Weights of a small class-conditioned spectrogram diffusion model.
Model: 3.13M parameters, log mel input, arch unet, norm groupnorm, activation silu.
Rows from block 5, named by matrix and row number. Each number is 500 + 40 x the weight over its row's rms, rounded and kept within 0 to 999. All counts start at 0. Numbers have three digits each. After the name is the row's rms in percent of the matrix's.
# emb: conditioning projection (model.mid.2.emb.weight, 128x256), inputs 0-255
emb.9 084:550564551556533483497511435493433515447557464557463515479507505590464553498531609483516477469498518495413545516544492492475445663507553516487493539496538568458470451499528473489496500533470531522414497534520543459502493504484490532442457484465577500491623535493503477503543562587573466456500495447575447500542527526513455614512539528530513539507464501529568540457461535488524478526536499551505537503509507517492503441538522544512525488482557530556583537528495543559496476534535536593432441481495447513490440434507515506482483468538515517492548515441521445485497527463453539488459470522500542467489483524451498480552546530480527511431533484499508515481473491541459570510433504515536485493467567473492523432476451505502515459500494516551517507583522433481524574553465500
emb.10 174:427490498521516468472484500460568490509518500498501491481485518478499452437486546412483477503506482444576458503497487504491513563510445484484376480505481505507453505528498493489489491438482503474513502474491453456488499499503476529484393478624523475480477487504516510485510482497509512475500501513469380499527477511482420290518456495482519498445532477508415479495529498501491484458419517501504488515374482471419544533481471500501481461485530521471498496494648458514505503482502469521484508456480453499461496448541496496410486473487510522482509467528501475499552513593365405482502453503492409507419413482599517514553494510525488461470470501474497509495491480463496531426458473468445459493499532463515460477490516512524466495465502426508523490502455458489521514511491462
emb.11 078:485514494473468485492458470483507555487525495486486562480506563467488530538519497491518561518553515530520487501459444507494427489459458545514470486435506451527473518520483560468490516421516595489469441503462509548552503478502504499471414494510580436501454527483509480513490562546531532548433497395442444541595483522488455553521540445499548530466483499503518454430533449527470536526433530504447490482520523528474546539500499508482505552501564500547485516506516507471508483463497518495432484484490442484563502434467492521489486461504513446537463500493457582513536493557465498446443518500493478485446455505502486520740498509501549518468500452496498522509502466625499506471420457534546450521510494506524507403524523482521582418474540440441495495586535518491479492505467471
emb.12 078:496487508481475480473592516523423521541516496484530485459448453494461513476493380515510498505515520505533539509485481504505539575504484494480476517450490534479553466434473511457497541519514500507513504546471516588452501520511449434494509563632503522458518504442497447494457513459514538509433501533498472454444410437464471471470556476451573553547586554507405507493548483522538527522491446448526503508603511507482471464482466508546472467521490499549473517407595509509469487498511535532580532526543539520524540550519503479448500469570587540521433506531527532557507500524463516509468517522444469425532488498528430482333472476505466528572436494459549520493480488548511492507533484509560547504516413481532515501512524534498516445459519456565441523478449527542483512516466464
emb.13 087:519472471510498582509496532481404453511473476491516491459460533509540506661448522539494530474588459496442563531470495428446522538427476451474542532565496455481520520447495472441523520569499498500504513489527468445530499466563447507481564483468490489491544473506481507530442407459570579493455536524488546573567483444436496616494471471501544489544477493476503616479543514539477460501509504565517474516529530508552565497448547547490569531505522481492504503534436491440505447545461553525475442531498509465495513498442499517548464522490524484502482551495508539540517446429527527461482483429509517482478554464446475462451473485548564502493454530463512497499458525488583477516345461440487489486521465483508513479514550433512515491496544570518460496519483477506552536479510517
emb.14 085:489497505524459553510565517523466521490435513542516542403498581500455527508528494553528464483539491509452532529468511538519522489468503474522528525479500493495513454545497475499513471566533519539510566504530481535500517471558564451474572487513491488484395500503504480483504458511518492517504535669510533497496548553497535407458495451460506510499550524486504486467581489488431494512516478494520520536398516510463541498534522491508514517468457549567448448429483510528531486514448480481536498458490546498511478477526458500531481485518518559523504528545554570494481515481556488493445503457451421520551499481529471510540516442500544512523486484477558552488527488267500505503609565479529534474405533465487499509497473484546361540532547561530509485524508505473508503489534514
emb.15 070:523493496501541511503537502531552557452509493488503487493502484603472477462549487536423509513495457508498502558452489513549529419507549521471579454555492496505533534561471506534509512588497525536479530506485480516500534511509509503432554531498551488494451512522476511482486518496511481523490477585529561520497491488486553539507476505543528485546493505587506437543510528479514465511581521531441490516451509485535461527508503433503455535560517517485521532503492500508483533504519461464494546522514553513495479534507528468561504623485542486489499513594518501506498510532566552488494499501506557476547531523523460548349480560539566524555501456537454508548492466401517495522735518561498556541569490456545555493484517569505414471534527532502509536491532555427500561530464496
emb.16 092:462439470534535439471502532462477513516527423453570491463448470471512415446503489498463506493510520467444490445530549532571504395506466448534483544521512531555531513498460483493517512513503444568493492507473533468436477558473476495522517505532439530473344471476523489430450430478440528557529497463461499484467492459445501436527455466557485496451513421483458529496470509519508502509371501433546501485470548494444426500445513468480525518538469497487480470457471451515506481524473525417488471452477501447571465510505541483462499484529457479459493529508511443541525444463510430529501540493530420487443474428487542546332501440476480506481489456477510470487440515505527426475421478458467510486545444537480508530541503511491557500495557460507516463463518556533545451496523465
emb.17 088:467482455468479453499438575519492533534501514486512521551466486531456570526535473482519541467511504497458534506513515474496453356523529494525488544534520486561467512487551489523509465525499510497514517512529537497495471484502487527502523450386479528536411585578479488485542532508524532509539511549489502504467461469442500647498468517485523474445427495511548518494513462508569485436534478504493487514506554551482544482559537502487497443516445519477484527519401524496521557528462485390554455490445461462442490514515499506480509448466487423483476465497494492466508547454498480541573502521474498528572481483481524502602547455441485512465534483500475528510431476354455497504522532502502476475455583584489572457535456585477456541548450499394565505531449480511495510467481541
emb.18 086:575424509506526555481584520477441444504457527520466518545509535504500564552548404526496571556492499479467513525498531474504548654521548514522499476532491491508561459441531554476464461554474512516520519467498495502523518495514486494508544533542512491489648528567539522516525505488532473451514458566504495508532549502505512445487461514513483480563565501506477553523473536456493537498591506524525489506537549487527536511472452503495526495473521530500508547511498512480505491487488477644521497559582539483491527540493529509489464592525516609506483516479485569515497524465491528498513507461488573537478556482471503513591495466490527433556486546479481496436456515694486501519514496482493548485518503516491508505496484566501549513524463561577528469480462525528467428443523551
emb.19 079:495477488535468492459378504454505519495467500494544512488511552475578525492445489480526487467460505518534512445450465508465481383515460515508542538551501488458505506477530485492439486414494508469474482523503501523531457482517430539571468482442586523530482443508475493559491515494599511478489509457487568507537391381536499517550541475522548531469389454459467500529487492544470536564452509460488507555533439533535557485516492534493565454469475483471491539504435498439405477466513510389418515498471529425493476507501535467546471502499543385509465447476542483493490552487583509445527494501508518435411500514487532474529445441511524498480555508494455549549473496494484539513465461432478455486534523493508504531503526454482541449484442492393531480515521529430494499469531499
emb.20 083:548450551518483524560514481521477498482429509571530505490561511557498573483534468543547450495495477509430478502509500512561512478501534530458575487495572503522521483536446430599500472570589485494513528509475483514559493478509539522481543475422492433492469512535459492584498522540467453504566529528488579538471545567571512569539457489552499457555482559537617447482534512562464540527526508503446534480531485488514562511500558453522470502538432509482462441468432496484455504487499507484494524505477510516511533496551488536553514566505538496431495457546536494479475485503541534480436480527552514522591553500467542473650474567514503499497514543510448515534545522632479569514533485520506491492554550483521468519527483493486569520553461497491598484455517514490494508491464587
emb.21 119:475534520487528475474569512474542534491488495499426499461513486496511509529484518480516507524482472505573491513487531492484499673476459492500390455483493515523479506551530495499521520477488477483475494514491502531463493517526501532508426488614520518507538544476521517497535455527539528486488472537525379493499491515485435410515484507473494497507560537496439496523519532462515483479473461488482533509468488490405480488511449533504507467487515482525542494486641458489490491482495522643494516470524439545484516454519483500388500447514508596536506502479524503478483516605379436507519498526487446524492443513590532513595524520537521494499508536529523462522508514390506492443455514532476506471428535533479475476464512515506333520472497467592508527479533473519480514487510478
emb.22 114:564478485493543508488466535505481439494474525447536514511476511496453457574500439591477477500533478468493510541497477495466528390510484538522619494544487488491548472518515541529500477506507516516505480528514499514474511481481484464525611525399478538527491471503469457470511452462486539525515506521523663479490478498479561568524509492526465489539428501531502516517516488525471501517551534497501482496516535535615522491496533477512519508536452484467461503543382499493515485472462522421529511575500551512495530559497513516608519509530458467489518475531501503547494473461657600485528476452493609527537597479449476529398504498495529503524503501521498501498500500388545500586526521479450533471539496531531494530512535508488506531521542610449435486525487488521522495531512513
emb.23 141:415495483478485484499409479527517501503497511546487508489518495520519540481517537461519485451501506500498501492526505507492508228488518517520525517469498507478477515518555511501498511489481507491479499509474541494514478484508507498477529470401498498503289534489508514493547517518503503501451533525515539507492524482491486632516509488502518523418415501477576486526465535517536501486481508485478511495505486496475499500518533531469499483525509492460517508513429511513501498531508508292518505405426512499523493469504503506497518460548514376496493531476510494511477506507561435511508511512526419477565458545487514497532466503491479491478526509516492493481491496415453511464551498528489474525420514492483503476490508534491461507504484439362533497522482497532501489519471514
emb.24 131:446530498514475484510506509507496535506524521416546476472492499403465485482452433461481481505491478505508468492468498498469494439516412483489503521514469472510515519460468513461504505434504488525502460473477449490466481510517503505495474519536517514491436486492562510463472453473549447525506505461531504498485484485464506349497487505470552500458529461465518506493505512556525488503388533485495492510500461459468560488471504525472511519511500465517519498492511438511476533493513481423496513494485509498488492510502478478464480509499510472555488440487475482513530490530501463502494457511459478471394481465534460462790486495521443507518493481472499472535511489670509489476333507527466497494556576490509483472523508466501640494472526423476455526508493477524499502516504480
emb.25 096:521529483503479501494514494525559479484474569521364503521526514510496544517486505470502460531458503539525468512521521515498483517465547533523472424487519541471490486582502511511506464516502507453520606507499543512485540508499514535509532499464479511537525504457538504528544556488510511500470458555482478441502455523554517553469539514476510473512476566503522478477506492440521477500593483514468521499516472494511475487526482472521461481474449524520470491513524490460522517517494512498458519494486492499528532500506488490500519441477504486475523481434470455524508482516511492502474487510532552508626490539480536461565501494508448491480500452530511496497563475406377522505642496537511494489297577496524518515417471439519255520535442461502523511488504457444463507442440506
emb.26 074:482515498541468537552460518490534484513451504550469495495525524450531534613500593554523523441487553531492539516516559505487493331469520504480609486496542484458516497553527499497490531470523480485532464495529539518548519459512505538502604492447468529552412524509550469541495530534497509451530505530501617487511505522531533614492520516506488521486422560539555452532503498492503478537393469469501564510620530514583482497534509526469496536473491499522470478537407469497521482535473499355497488518472564493500495561507497521594498501524547422458504555459441504472460498510622515535503502492534518519468552534485520458447520498505456508491522527550500496470499494561482493537503544505535504555493517476498497485506567495566542507501550422459522527490471494502484488501480529
emb.27 106:440501537482534499511556496496542532473528454471493492498479499429547501412518502478509493514505518550530494482537483444500540572498452466527456497562507510501486510474444472520536469414531453537517464528480405545479532535507488523468453479613496540509495476515502517477468541518539514491568456498563452531522498553538458400489497526461502503457578510486463432543491467495479454474374535478481503507504475509460546510509450469508541482543520481508510488529609483519487518448493457529503482483520450547494469482517509528420522461443508532533542509464483493468451490583420452510469463479484429490415476504539523451728506551512463460508489519485483491531513473551478562470450514556513491460504606533475472569510458520555514479454535441549457484471513495531550478466461506
emb.28 096:501526487472444468473458513495527494538487473526495480499511530456492516497470529434530534495473493442579490529543518555481474597492452527517411481456545476469436454505528517481492516472484524512448465496488493457502473510529508511526411502574455453496554479483522466488474466525490471514496508447474380503419486489428447425485483444452498527487514481538431580474514468483539491494472421517533555515474532455411509558488457537477461533468525508446475514491612458504508470524487493553493528455475468486503478434470432526429462420489536548496533452501512441484510505558388473500540487541520466482446453530570529495565449428463471546500429529460522460535514487432488444471358455502467456477412557471469536416472511556502460498481471507539501540486473504503422501542495469
emb.29 162:470514507482518511482518464492548501495490457503469513507497508494513403399449555461526513505493489521589467514500517521510512596503455516519405454487501490497469549545464513514520500451485508487474459494431479474474487498472519495493411477589527445464519465462475495504484469510432517496483464455482395471471512503488452397504474493498466496494545505484476431481505498473525493465439499520483533457427513522418429535452475500497508555519524443466546489489629523480493486501529500574492509456493454532501491448509514493429492507482445526448518517534527517514498498598389433514511497495518423494396420498596509508302480513507507533488483460504498483504517529597544490445468532475461488483523373512485476476477465486464509451458509467536480503469489528490493482479525465
emb.30 125:515474466491537524525595484476517489493495463463404540510480504471552422428489520502506536525522514511571483503487538534532497647518452549517441446494498492514490532517483516492499540494502474518518494488477497497466438509488486496550450533614482485515537489538501494490505477513461520482497455443526430504502496457504483446500484520489487496524613505449431481510449523468477480513469538460529500525460513517449457553496441517498501499501487481442540488479632480540476520455497506603478529507519490489464522493528526531431508429470486609557497531512536537476469502587413448488515506519465464488466484496554495529279482495518558472507533520494504494505491489496490468490544483474482519528464456519468482484483500550441363460484488463600533482494440526563507488505508446
emb.31 085:489560483433435561489422529535551474487447520542498480601555502442504559440535508487549531485520555440496524506528489460541454401505539509425471529492567484512452469440516486536463445488497470488542537491521517464518506496466537480531503500531507516545464467558477484566511496559487439505520523472480511483530555518496495491492480555482513478428476508512513517561500513543524616505507495543474523523509492536501530447501479449486406439489461524527493501504488502463505525606510506437509483442474466449524472503599481484482533527592551434408524435543450496485457464500480467563519478503524475491470500523508515450441562465422468475457444516465519551487498478513450483488658502515505460518546533489430510517523559472465519501459450501443546465429467512544466488474481635
emb.32 069:473501498538525501547541420536523508455499491514518466489534558515567541554464457459539494563447497481541469514500457492470519470492555532488455526530500452484517494498481494467450514451455490481448526473460510511531484451505540496477468510611513498500445505483532517508488600534532447476422473406493411562528508486580489538506534479501553551474599464476423538501510486523494547472411546514480541517489435447463480559530477502436504492453515493558551493457625527482446530529507498523485532467508483508481488483504494492420516514507533520528498439490531466471533512623441449492478474526493438446503448580582507396589532513507433469532487494486477525544560486534449529435388492512542481528485493472473528491486584502513504482472414414536517549535529456499516484501474519
emb.33 142:399510495445521537539494478511540463490505483454470487519495476502465403390514518433478521494498477526558490513523480491487481461486451536479436491497491470523495519524461530488493486408475502536516455481510492478499506484471517498478436498595519479535384487502469487508464543476420529487472493444507408485505492513533460381488474482530481512416520475490501356516493507482495518511412516515480470473449496539420498490478477493511492555469495497494524508519610528492455449532473516445506535425473488442499505458481552479429521534519479474469489501508468531533518503586435393468480515517534379498458404514564495474433511506512467516501499492497457508482485501628520468450559480531525482531518429521512506469514497496480532404515520360494521492544496519500482539520508485
emb.34 086:509526500494479470510462494522476449443493491507478528518552481551476525538543517526511529480454509550473522483541497522564481395521556508562582549498521485495515489477469584515512560579502499488521492496492578517481529547479513509474539516401504489506457512516544510517486525516443489511473534478517600469485475532522560657508492516514512538533414534526524484504489488506557524519621487473497535526558494517520422509513517492462474548482495493529494505526378529494519519490491550418482497481501526516525484544502497454585513582487542462503470519537481532493508484462596543557482512510535549528522559525468525550412488498566523494481469505515462485482541509491479482558701506569557485563579466494487580501503512489468483438509527539402539502482507507502466495515519465
emb.35 103:533533450538456460492554525460519554490527543474492480450420508504485472552436575491530474513483463529499417514471515506500518683529462526457418526488483455518465531547466481558542518523490462531509498524522494551467479513466466526520432449543527473483590439496533521436445373468506499512510525517559395448479517532494453498526474470447494502526505495484512513486506516468506460482461528519503499479517433481450565503538533502527492497501499504538474527507559434476482507494514560650512480480502448504486520433513507514431469450418505550484461545527491527480469523530386486532484509523459489514509480490511473465428505520511466493456510484513495505552560490419592528458413517500476453486455507494496445502481436435544435524492575553550511469482522476494572487561502456
emb.36 071:516505482551569495518453527487558513527507480513491511475523522502472487395511514475466487527486461526561486529436502462498500474519480481544465486535485512522506525584505490509498486469570481469482531477511471458493473518494539508536506522554509535502451495500472509456506440527565541506543470586486464478484462464494489306505494478514487429471505409464475462471520477482468494562481539552464502496361482486506509490486490517559503469540520453466547489494520475533498525491475488470458506477524478490504471475495547489489480455456462468527521516606504512511496497537453503540544552489465449468537482471577485548551532482477519497508520527477480507504447513256506525493663530475472497410499514536552506467483465499489381537548504501515512513500511522492503499472461457
emb.37 078:545488476509505487465456536522443467509498505518618567493522514491506400473550462513507501478514516526374524488506483525480478439504473490517556595483520530453511464457509473502469513511518530497423488513506473512488445524516480525568554469385531479527494522479466480483549520520482527469460516556491584457474438502502513525476526473482507506503480536467531487471533459531453484509467523532501523555499532484525475479479539487495510543518501518462473506527329550519504507469478494446511442485499519488509502497458515499534504568509478479466462494472520502523533519381601535473541533507468510480414564513437487519378461535547564524452539497456500533485550522585532512524454528458540489540570441490505497511562463553498658506471544579456409486535487474486492518555477472
emb.38 190:475501504498503519486548476499526481510496504474446498503499508470493506491471527451492501522509488484569475488485489504468535682494466503518375473522506482500471500524488505506489496466478495506499486500482454495515517486489499499485393492636476487548576513491504506493497460515489518509491484485484356528503503478515434364511507503501524479490584487497451537503523483471496501481456520478487497504447494495434559528510474510502515500490456479508487495497673447498507502499487482631500518494526441477490503442507453531396486485478483592484493490481495484500501468595362433501503483488472453495401450481571514462590500508474445515505509475482477499498499511552502524445353509448449500504452503526512504526469491504494484521458470484595504485498499477492489463490494512
emb.39 113:552494501513513510498441506498513535471502507496543511450512493549494509632572517547478508532537499515474522531512493491551509441478612505465605519474510496520520513477488471504519508568525524553496492531518563521502495548504497517518548505382514518471581510542480511519480482504516554536500514459525607487518523483498534730522473483512497469546423496519527582500493515486462488511525502537490496500575531487606470483499515493497531506526525517490498527524408485524492482528487546471493483555526522502509503544518525492582491524481508457501525529481518519509521539426598619517467542492512612496550584508425496568448511522511562530496529492569493497516513518393526471560424487532529507499517477516506489496485528515495525492563557599465501502484496501505519489519509506
emb.40 101:456530537434538473450514556550522538515507482473488498484470521514515449372508527465546510481524521507552515477491501547515507553490487439544404465532496483507446507530528473511445445457498496535469484464455460508463510517527502464510428499613485520496496496503504492494524515490484470507516486493504390483499536457450441306480498513481515499442571493498451441502508476480507479477452528525522514475423495476426458496490459514514514484498497485464509509443615537535489520456501461533569496458501461576552505465526512543404473508508483545492522482533535488503508517550381420461520469522441414443460434476562536537489462450472535477492464516482498514513503478447509425415640483477458480466531444487479483564521470518476452509448484454549467518486477514492508486525486476
emb.41 133:540525520495521516513489492505446473496515464524519464483549512536541579696503539529467515463482511561393492501509525540506549464495562503512550526536508546471503522492491480474529529575473496497496489501543536534516545438490530524471564469353460508528545490448520509474473522503461509508546514503507589506530512482574504644480530498521535490541422474500561533541522546515501499506561500486475512527570499503545461502538528509488515523514489493535478446538362478525492526534538539477483455513467524525488519487554484510538527444479511459497537530439453480514516471380585546514460471517497545528594529528428515450494519484522477529469494463529473508492534508388446520529404548543576476524443494511530503547516473505503494491529525565472478515530544473467501522476464515
emb.42 081:574483448472489501480514530498478523560526528481559532507505542508482451540501504575503506470564520504457476534507556518458521471479504494487580502440500508506520563505533512492519501559523486533486511462474523489510491541424474526516583505450481482464535479479509525459519436479479519484462496479491579456474529471502541574465500462482515519525499490476497582539507506490516522485468547453528490474518545478585476460479514548501510458516527493518494541497365470500509477536531504499535479558547560457518495539480504485554521464489531483510506500500487525528508476424565594479545550453461583540499572488445487515275442521514469508520555531537535480490444524379545458540406532450471563528464469502483476472488520489482515535527607619473505470566487561470508524519538471
emb.43 079:491453459479499528473462483466447531539529467531547455437422435549518448341461466497549515474453494485426514525528467533484566505477505507503536537424480490492480554522473487462566531520480521531509526482488510493432498507511506480517507500472497494531480549483513504483475491485530499507463516538522494476467486505520482245497481496478492475517487525497488491463516472517516493516556510464497524514359467514522425479524529527480493488527526494515524464482414465445460530450561485510492499471508499555472508484473497466489461527506508480541548491551514460470466436415527501505526441469497474523438502528437476517385464528570518497468504509467561536459537551506511473478651487505496467491565447475482518501548493476471557515534500537459446502493535548485508491457597470
emb.44 065:540508522479564498480512494511465520514496492484534506515498516514448502503476488554429505460476495522456472440479531461481572381422449496505621543530491566509535509542497448469504448490487522533496476568501465503479565496476472493459567487443527472487408448498474445452476470454558541537516496539561606485514486532429521622489472505499509485513473524464588480517502491501442416419472481519468479501551507465502513536450561450535512501437512554515502484503381507508532510480475481435556519494510548434473521565497509541539537532516461471513572544538522462531557582449628500491499502488469461466567526518445491469535516528483472520484512484546496471523479445419536530504558547516496512488532545536560454546477504529566547486504565513451455501465529543524582535470486494
emb.45 082:568502532515480461461584461498481499463538506549362516466506415505476578425465462556533534512529507472468511502507484538523469522507482482483539450456487461474539464546480504472543539486524510462459498516488512486461500465526507502500544534496480468455494498509473511502498516562520448479504480465512587510494546513478549500519524449473503481543525508532536458477502552467552531525468501499515502505550513473536520469513434528470469501525528538493545484477507455510484508531477533527432537554535574477470484564533504524548473407541535562498484604392490548453498473476566533451447473467552553503459577525502473477709423492519562456545467495532519495526534538591481519551543509533538544485392553434475529466476439504477476417476457467553548543487493486480521539546503491
emb.46 128:478464504481511511519605535490440510534532491467497488517520516470452449532490471449505507504553493508506492511530454474458545645486471509530404512522496466525512526434475513505520491512511505485480494511534470487495510538444477503490460493635532470544503500478490508465466472523502495460477513502510375510466511522499436451516481514539472512507642491538442507522540493503538558515435546484482457494531480521425479500500459553509510524466506469509529524521619503505507576472539517623499464498537455558488520470517497508401500534456501599482478504502481492532513513554378445506504501502524416521449423460544532445354499555503490490501497470464513493519510526573522505458417556496479520529544472480520499484498496546495526511456538491628483492548512493483483496480460460
emb.47 061:424452542517522468544431512480542525566462502523493484489480517436471462542470505491486424468459483482569520452502500486452485442532460462556510502494467499532504443543515505529486453463537517492529500559519440486471537511482507470563498498531480514518418479528465496535457414512528474496523490574471478453496513511468478547504527501520422472488471504540420506482551415468497528527420496536482477481456483499477516546521497471532524475444498581493495531479500457543478536475492461404518543441432497520488543537481506507534482477519432447489478481543482496495506498576497466489515550490498464543486504479550510493302543517451458514525501553487567537487553524365530503458483508446394510467487451452441506541465532524496343558511464436493512491446553479474475438489534529
emb.48 106:594503489495453460502512503460453511527511489448483504532455481553467519486495482588489521486512532477453507492482510516521462504512516538444586489499470493521537478521498501533485538584505512524486502507500489518520432528476491522556577502391496473466574515488514517486504486521493503535508503499490607497539524462498560607555498502499531473599449518478545518523505543482498511515617487460505494491514552493581537453496503508528494517564511522502501497522404499503471462495469549541486511542542556501508474530524512462610504499512495512501481551553536469490490450424607603466507539468515606499525600504439464528453467501521594460493479490534521489501461415437528428551679442503492535554469491458501483467469501477486470518549513607498498509507504506497520486545482493
emb.49 080:523525520493558482517452525472491516536513509508562503517517490546505504526516463531502491487486498525523485504498479483488500361523549457518577502489486513480515527508511505515526514529491527450476486465498532538500477530523512503511599548390496540490428537508536527509518493529516500496483504524492605504538528501494570653517491515478495498533424513489496527530471500481527442507510481501478537485570494495573507472473519541518528491533569451484508507513422495485539482471491498422540509546471550565523443572511521468570507458456493420514501466525486489465476445466608533551565523446473529528564539467448522524279487516525551506550502497510501475505475509326565472540526488525506494479472449505515486499521497485502473515570519568451482543489538481506528557470504451
emb.50 110:497493484492478471477558536491531480525527521529497498524500486460495567562473463455513494521491496501546520460520531520474471568493552503553460497503500532507526452496549517474499519504503539442538555522495502478481493478463524494506472487562438569499517523492578522501555443484547467550482485560468448445519499526473473487490530466474518483502561541524487624500472483482542501487486448476511517498511509483484511487526483518484476481498469538507508500521606431514516531500519465564480513494503499491511479508496433444439521395512532547520507409403435497470505498525431476502508480506513487520506464518534507482717488515521448509517502529468497510478520478413405483478370486504471517496337661459494511453444524491501423558501467531561537554466520497509488495473518476
emb.51 113:426529458508505512472473445476496473463578468454449539540453450497546482438463551436474522488490503552526538489489512508474478527528503469531368500513509467507427516495485553476468499386464480502505459484463505498525512487478445481480391473581517495472455500500504518526483551471501497495495517417497390467541501472495441425529501511540494536438523481492512433489452516500529493493410504529469464494474557559394537511495498511518484515480454552451505502539607515515490434464528457498473495457472423451501486450477523469402516496527512483508513504477508554540515519558382418441517482481478397498449412478541476479594488448520468502490524510478485508491479496570485498406446514434476439496495513484516502454518435520476496437450504391500494487512504526485478517476481535
emb.52 089:457471476513519561565501541471536488511470456455455476515496569550528461470488571430515473494538504504536486504491528535504520556524503498443361481494505480489416520504493514478507467481522483537491492474499474490512490482523507524555387441559504473466535473542498530476507556516499471488481526453522388517473477512484443383461514501542478483448477497519505456485532505502483484444519524486524481493448533495394505539506515527459442484420463470440487495498633579571509502438498509549506493464476422484490527443529563555420514505497502491506504532482548552499530520564353433422472531520508423493452430504547471508500522471471559457463483508493515502537472436519551545412561474501521429516499445463486475474486511514479460502523541416513566540554478503482483494547525467
emb.53 149:477497498485530473489502487479542530519517500532367501492490480471524505510531550463486505527512474486588506477517517508457480600454482469478386462524521527482454512495499484475477505462503501502524477494500478516479536466532520513516417484623509562483529511464510532476535520529553501498473477482514375503546475493461444455455519510505488480471556509495492496511469462447512433478463492512490483493498478493413501514513458484480504453512477526496516501495656489510509515480464475551459527471484459465511499446522501529422491397545508544528528503456499503477474531588372446472482468488471431500499442526561529506723491516483504511510521518518489513485480493462436522425459489486486500471390576485487481482460505548530375510463474468546487519491499510489516485510467497
emb.54 082:499505494503502534523498444517469437484447491531480506487549555432474485475538438549490515504479526495526533565469483498509519389512520457485603468486488522509602480506482500512507493463512478516547482543528488535553524465494528505480617551477506485491410500523457502550489534508459496476522500575480609505495457522566591515529460522487476501526499544519571405487516572503474533514524495519485466507496538498568493535493499433536507493414454542509465464485447514508494461512493493415540532509539554458476489605477486526616520553497503502466503477495523528524499523483650543493493534508511552518488584540475521520566533475470513470504486503519512491496459461662473525555636527487541560516523496511528538540514455495526480515519487466500519477479487472549480464453446563
emb.55 091:510482481568469458481504495492470480459455519546476541532486493469505569448542492488474464491466540524504555476540491538567505560504480516495456503456521528481470388466491516539388530511488508517495506560508501532504506430549524519548472495522450539524540588513524487549546525574494432518501528514476455454506488490575452411490503531526503481475471556520518531494488532570482518525585403489519486478412516514442544511540481467464457432480486584525518472486521476476536526521450477550521481478456452479478459481538487474478508522481550501510510418464538468458470485476472490544476494544553469530422491557481581473628528480513521456481524514459510576454534477643419491449484455466484461495551589470512525538555468506506567505442421475479585484492516480514452500530520590
emb.56 073:492497483493521442492404461465549548493416519548473440444542485528551512447458492476507427484499475530520496516492491468451488432487483557358469480442502476440453510508537497533474570475517450513472506494524517507465434464534471553462458483417614483456485536520478544482504540475509477488463462475520483571507495455522468494492483488535551531437413491460508449463457462510439455458508457547451520498475488505450528468503547488500471438508556523554505503447501511490472444507449542421490488444453469563464528499510498494512506480486533435511547512503527461468478475505461506442418506561444512426539492493517416532556541497547497475484564476494494515600571516460509490443560407483494431561515497549506456568528509452496512499498504473387484553479459514484554575581513513
emb.57 070:545525504486561485567491563500526507547484511470502464486482551503485493568496494514495544489580542472496520472516469470504541456466477529489519496509476434486533486537489529621472483541525468559529501529499469512436469516534483445469540502480500552456488492460464499457507464462504533552516490567537565552470478511449550540488501537509539475521515477435463543547491487485518487481514514539533503465549530534513460435453507552577541511474468410516473520500424511540520476499449490491572497504511539531518502556466480507544520480498468515469530507556521512531490551447542504510538496489410560456553529470501492543306512501451521501505534515489444486498495524281552484551540520483442547509522511589512458577513455490493404520489535520511471501500449472517589491513467429
emb.58 109:388543536542502508467436416517530473492492503532488500502541464465529545520501527379533495519462494486594450478488494501455483483501492491468391515508560498502423504511513497468505502409447525503503468493471528465492532438519464511470384463573519446511468480549458503507531567540506477461527478429494375510503503484530427453527524491525518486419495495502490491473512531538509530515429480532470490469477510527405500487514487492511500468501458524502496484512602512468473473516508492447472516446469442479466507456551456514410457504511512467493499471430507448489525476569398427492427501549534445505429430526560511466602516444478503539482491508492479500482510480602450514445388514493464451479528479495521484480506504491490526479452454391469504482495485480472463550481483548
emb.59 133:534479501507531509475439489481416487503506497512538487535486491517506524567482494547473480449467531508413470496474479515505515394511533516512587557469483489496480530423495523515537498535501488492531505481506528510458473499477505486515565479324493477537475511496496492508513508512484492515488552467510592484471499487505532710484528528500483491502399483498572582539461473553498499527567471441492535507586482511550449482501567515526483497526484477489512511498303478465498492514518499431505450499475502514472468513488486465571509498489490438483482473466466479490456469390591566510501511507520553475543545504374509496487466474536489547483486481486460495500523503524458513535431449523491471518505495513480499503543488521454557464507453572443531489474479528499491534492495479
emb.60 081:463470517481482492510529512494502477511512521518540480547531507483447548449476406503514494519477535496570487505512512518465477470536498492524492467539528528471493473439551471486522483508487458449493522451534507483543529497504550470534470495534506509520522513528470514444532519442533514465502482503515479531477482484532519267513486458483518488458548495516465487526491506540496472553609484505481499467432512533489537463527502497462513434456502502502517522485579475494458521534483541514500512501519483506494494518531397526498505612513468505468556391578459507552532520523484474491534495504537513531485520547495535489561555529471436489524540496473492465511464518686499534504716473496513510506584548520493546485569525502492537566469498445555472530495444477522521498470493525
emb.61 076:531467482513500510493503552538420460527543490496509528572430458444492475494443454519520477474539462510449474435552507485474481568497444468498487536459548469498504500433453457512555474441532512460458491540490467387523455467486447486500455473469466535508535455496477422490486513461490515556494502479447458480491484564437488458543475466509521460522510485530577493452523533553534521476565512551480473460532546532513519469453500524510477506529444479436423479517445513555470512512449520528509464518492455437507528473540473516476550516520452517473480507499463490510533434447479517493542436498569499529452474473419459459701515499452470524449468561469584502487472519681573464494563487490491494495506488504542485451559514475507576449486580494529503493502460512536514502516545475
emb.62 077:465503519478528538490471488466503527478448450538478475492516530536479512429498536442499469495493494479540501514455531506530469500523471518425411548557458474503446499488486434489470457504526472504483496463491493466454509493553513477500406446501509490465503544484516478483507577540491485501529518469512401541473526454397446439531481494538507517478482436503559491467480504534503471525512485510522482490407452471416537532509526446490489532537518492475486483487555562494467517573477499488530446422489439551464513418584535522403500516506466471494492502520515451508433445499376454534417515464577429485463454506551442545646503464499626474462422544490543510543512464596526472438471472492539449471458510524539490479519483501549577449479480459469501512547467545503530505513537464
emb.63 103:468530484488456575517531466492499448509508510464509493542508585449537481527506521478495528527488480484554536501445491471471533599485465517525423515539526466493463530478488525482432485433478486524497466507454467507549539504498482530453439499621543455516487515491493515546481539510454516420520503421478424534569468550552444413445494510514502561473547484432455484451528500515457583480411512536514542532516525494451558559504505497484507496425496484520512520498605534449516465484483508540526517456472442481570541446456502539451480520508531524496491479446515527499526500581418448501474488538512436563439466489563508497378520471495445506518480527460475460490496490608533516451335532454506466509495419505510500548518536456481560516452508437545498450499502492503486492484493544